A small image deblurring model, trained from scratch.
Model: 2.67M parameters, arch edsr, activation relu, depths [16].
Data: trained on drawn small creatures on textured ground, 203450 training examples, 2.4 epochs.
Rows from block 4 of a small image deblurring model, named by matrix and row number. Rows with one number belong to one channel. Each number is 128 + 32 x the weight over its row's rms, rounded and kept within 0 to 255. All counts start at 0. Numbers have three digits each.
Before each channel's rows are labels from the 100 images, of 14976, where the channel reaches its highest value: "colour at peak" is the nearest of a few named colours to the mean colour under the peak. Only what is clearly more common there than usual is listed. The data: drawn small creatures on textured ground. In brackets: how many of the 100.
# convs0: first 3x3 conv (model.blocks.4.convs.0.weight, 96x96x3x3, each kernel summed), inputs 0-47
# convs1: second 3x3 conv (model.blocks.4.convs.1.weight, 96x96x3x3, transposed, each kernel summed), outputs 0-47

colour at peak: blue (64); purple (27)
convs0.69:154125137163142128110123109071157128071145129144065133144091107181152116148097117111164078128098184128175083127192123060054083162138095116169073
convs1.69:105128136117104143103189092109114128162095118091164128173154168112146131146163167141147128128137131128085207129143123118115169170157142097152156

colour at peak: black (69)
convs0.10:130108077124139153134119155122153128157183162132129193152122120168097132141137000139139150129129141125150138129128096106156117098000129145197131
convs1.10:203135121125131138131143142165133128047119112101151139175140168110148136128175131116113129128096084125129096125134099147109149154255143045116124

colour at peak: blue (45); cyan (25)
convs0.7:111128119122163151173094082132178128105214127124160136159100135212104136099104173100166116128109212128097083129186097121142132093113134083155124
convs1.7:139127135155139178185144131111111128111191099164146132139139168064190086145156176111179105128056068122170146128161114138181205184117154207127167

colour at peak: brown (52)
convs0.20:122128153046156161094087119101107128114118127108112128130080109126122102113094056097111096128057211128155106128125191121083122120138115110128096
convs1.20:066132111173171114163130121075136128189106120150135136154144170144143140104151114083158052128142138128048159130168133138133186148153154060096154

colour at peak: yellow (45); orange (44)
convs0.41:124126118139057165106125177116125128105125137116131189116104152125107083123122132122083145128136136128215112128098146097125145086108108091173131
convs1.41:131128120149129115088113153147118128192140122054119139104144102136143135082062107149150141127192143129102152127130123165154123175145161139124116

colour at peak: grey (50)
convs0.71:128096145144093143132102071220055127113092122168091057175162162171099114171132139153159140126150096127126164130151153151130113129129149143050169
convs1.71:075121096093148117161182137077168128156137132101163146137083069122134111064082108101139074126000107123118108120133155126058111122120117058131062

colour at peak: blue (91)
convs0.70:091121162118139168135119101129096127086124133137128114141065124117092101084112121111155080127171147132054130131255169127085140201115104102113120
convs1.70:221128103132125177150151114109141128118146133120157127158162221137146138135130135071136128128056204126140077129081121108118133131129172176160142

colour at peak: black (45)
convs0.1:112117096108131165202154151115205128107191108127153070171094128182134107094131122097148163129135139127201123129118144096117111133112097148179095
convs1.1:182125110085140183195155127198126128113133135112117147129106121160138099118126118118173129127065145128135150126110136126088088150133109085096110

colour at peak: white (84)
convs0.53:178107108140112129114073075171156127088193133152104114159171082118206144150098150152109128127130078123142119128140031139125138139144118154127080
convs1.53:067124128130128141128190125084119128192154132148148150099094142120108097104255110065139132127183106126107131123149138137051136126092085115121177

colour at peak: brown (52); orange (32)
convs0.54:124138078158163052125131121067153128167094111108099029140084122102142138150141137143063141129075077129165127126108139160187121131134118171084155
convs1.54:142118115140059161146147110136149128014149133147158148108172140108116136102114084089151102122181114127136101121137128118048152123103117058135092

colour at peak: white (40)
convs0.38:094095167137139107177159064232154128091166115126119096083181155235150123214171118117101121128107122128115117129190123082163107073166158193156102
convs1.38:193128140100124110154137167105152128240111136109146145166071108125097141079078098137104117123161113125103154123119109162087135124071067036136162

colour at peak: blue (92)
convs0.72:088128093093147095095119204107170127086171112123090088118103186077065129106132122133088125127136109126018110131124168092103111057121139116063095
convs1.72:206129026070196193139119126122129128116088136061143119142157156142171074181105133086148159127104137128171181126091122108073152109143100130189149

colour at peak: black (93)
convs0.78:104127088139165144069158105112255128137169120134172156067108122134148100100118135118117089128120109126076125130142187102142143209138107120192118
convs1.78:128128120153124155085132122150103128148151126116141100149153130133137157108093139173137182128041164128130135129118115141118127141135130202134172

colour at peak: pink (34); white (29)
convs0.3:125128082100172145174115053109131128134229155127096141164119038138120130140115124129160117128145117127153140129145130114126116118125133131255125
convs1.3:101131110185109095076128076198096128162129117131116126130199171116164141172255148119101135128109119128130150127116122140130124129120153198112127

colour at peak: black (80)
convs0.22:122136196155123163117155157131117129139152187091121156220129136138206144113156154123121140126132145129166135132098068034088133106132111125211124
convs1.22:171118116100086115138140124144098128136128141145139117094134115136120124070075121141138092126060119125144102122118144231117128099109182122085124

colour at peak: black (77)
convs0.44:104124140130184148170149162090161128109223121078139131138130098219103108155102135102193111127100163131141099130147224094111124147137128119212090
convs1.44:138126119208130114160154143145132128161166129167098127158166153106166133095109181113071160128086120126132159127110121116123111143127206128087171

colour at peak: green (75)
convs0.17:132134171158109100182098197078199127125204125083143136131150149148089142114123129092089128126114193131132142126141160157156127125117102076120103
convs1.17:156128118219110102157124130154159128107103130187115125128077150133135115139055189165134187128106077129122058128122125143136127139103132169154150

colour at peak: white (68)
convs0.21:121134110151138148103120209087077128109117113116115047224142096117068156076102143169121160128194132123122141129159087127165136095124164112089163
convs1.21:135111124119150118179142109141109127144162096115149125111100036106185110140094104102141089126047081125095156119123133104108129112126034147136111

colour at peak: white (32)
convs0.27:099145128109152097128064096076122128109106131113182128126122104181069107107120071082113069128114197131116066128096142127116154070071134101147091
convs1.27:120128112099178118114149117170146128142104097112107113124007194157124133121137129094133083128085000128100141128129070120161130110149105146150132

colour at peak: white (67)
convs0.14:133121142114147193173076187137219128097164179120121099139160106192120132111135121119136126127148216122108135131151184129134109200124141129232123
convs1.14:150128122134131113096167132140119128166118162211091134109137180143154145125182193187069168127131115127127160122148095136174167114133073172120167

colour at peak: black (94)
convs0.46:047128137148220144170084048116115128095110129092104127119107119158090067098156130084150092127109146128134092127141078089102115051112129109175092
convs1.46:110129138137156166142141069101065127177165065079125134091130115099131095132058083116072160128112122127143161128141152069132110141127143115087167

colour at peak: white (100)
convs0.75:086127131105112186172148255087135129090162135093127088125135079109143080109092105111139090127093111127205133132094200124113165119103156082177096
convs1.75:066128097191149126136144141115128129051144138136162176133131172155206145123165128116142144127157126128124143126129082128054173151107060143209178

colour at peak: white (45)
convs0.86:110132135144158162136149136121099128166180120153120108134162125255109129129097154149143145129117173128149143126113190131148134225123103127215132
convs1.86:118121127109103124121107167140111128048126141109105132141134182123188144215200139127135092127174106127147142121147116154093117104118167110142100

colour at peak: brown (59)
convs0.91:074125150123145169091101104090133128101169125106094129127107159117111106137088092090092146128085165127160093129153119135090141151106112064152126
convs1.91:160128141136077067124129115153133128077093119128139133133084176136112088139125118168188138128198101128119048128188086148164138109089160129107159

colour at peak: yellow (71); orange (29)
convs0.29:105139120126132128114123091072209127123102119149132115102137085053129079115124114131047107128122147129076113129100153099142131077130089078186098
convs1.29:142131121165177136130130129127171128111144139113131126134124121152126163165157072159115104124062080128094087126131146173140142144116136149112119

colour at peak: white (58)
convs0.8:129137120114135185201118255132154128127226149134147066168115119232120137102126103142149147127119189129176115126161157106131105142160131123211137
convs1.8:102124116187110106134150120151099128143144092124121247103163127104132155188144070140119120124209129127110159120112110112094157124092125195112187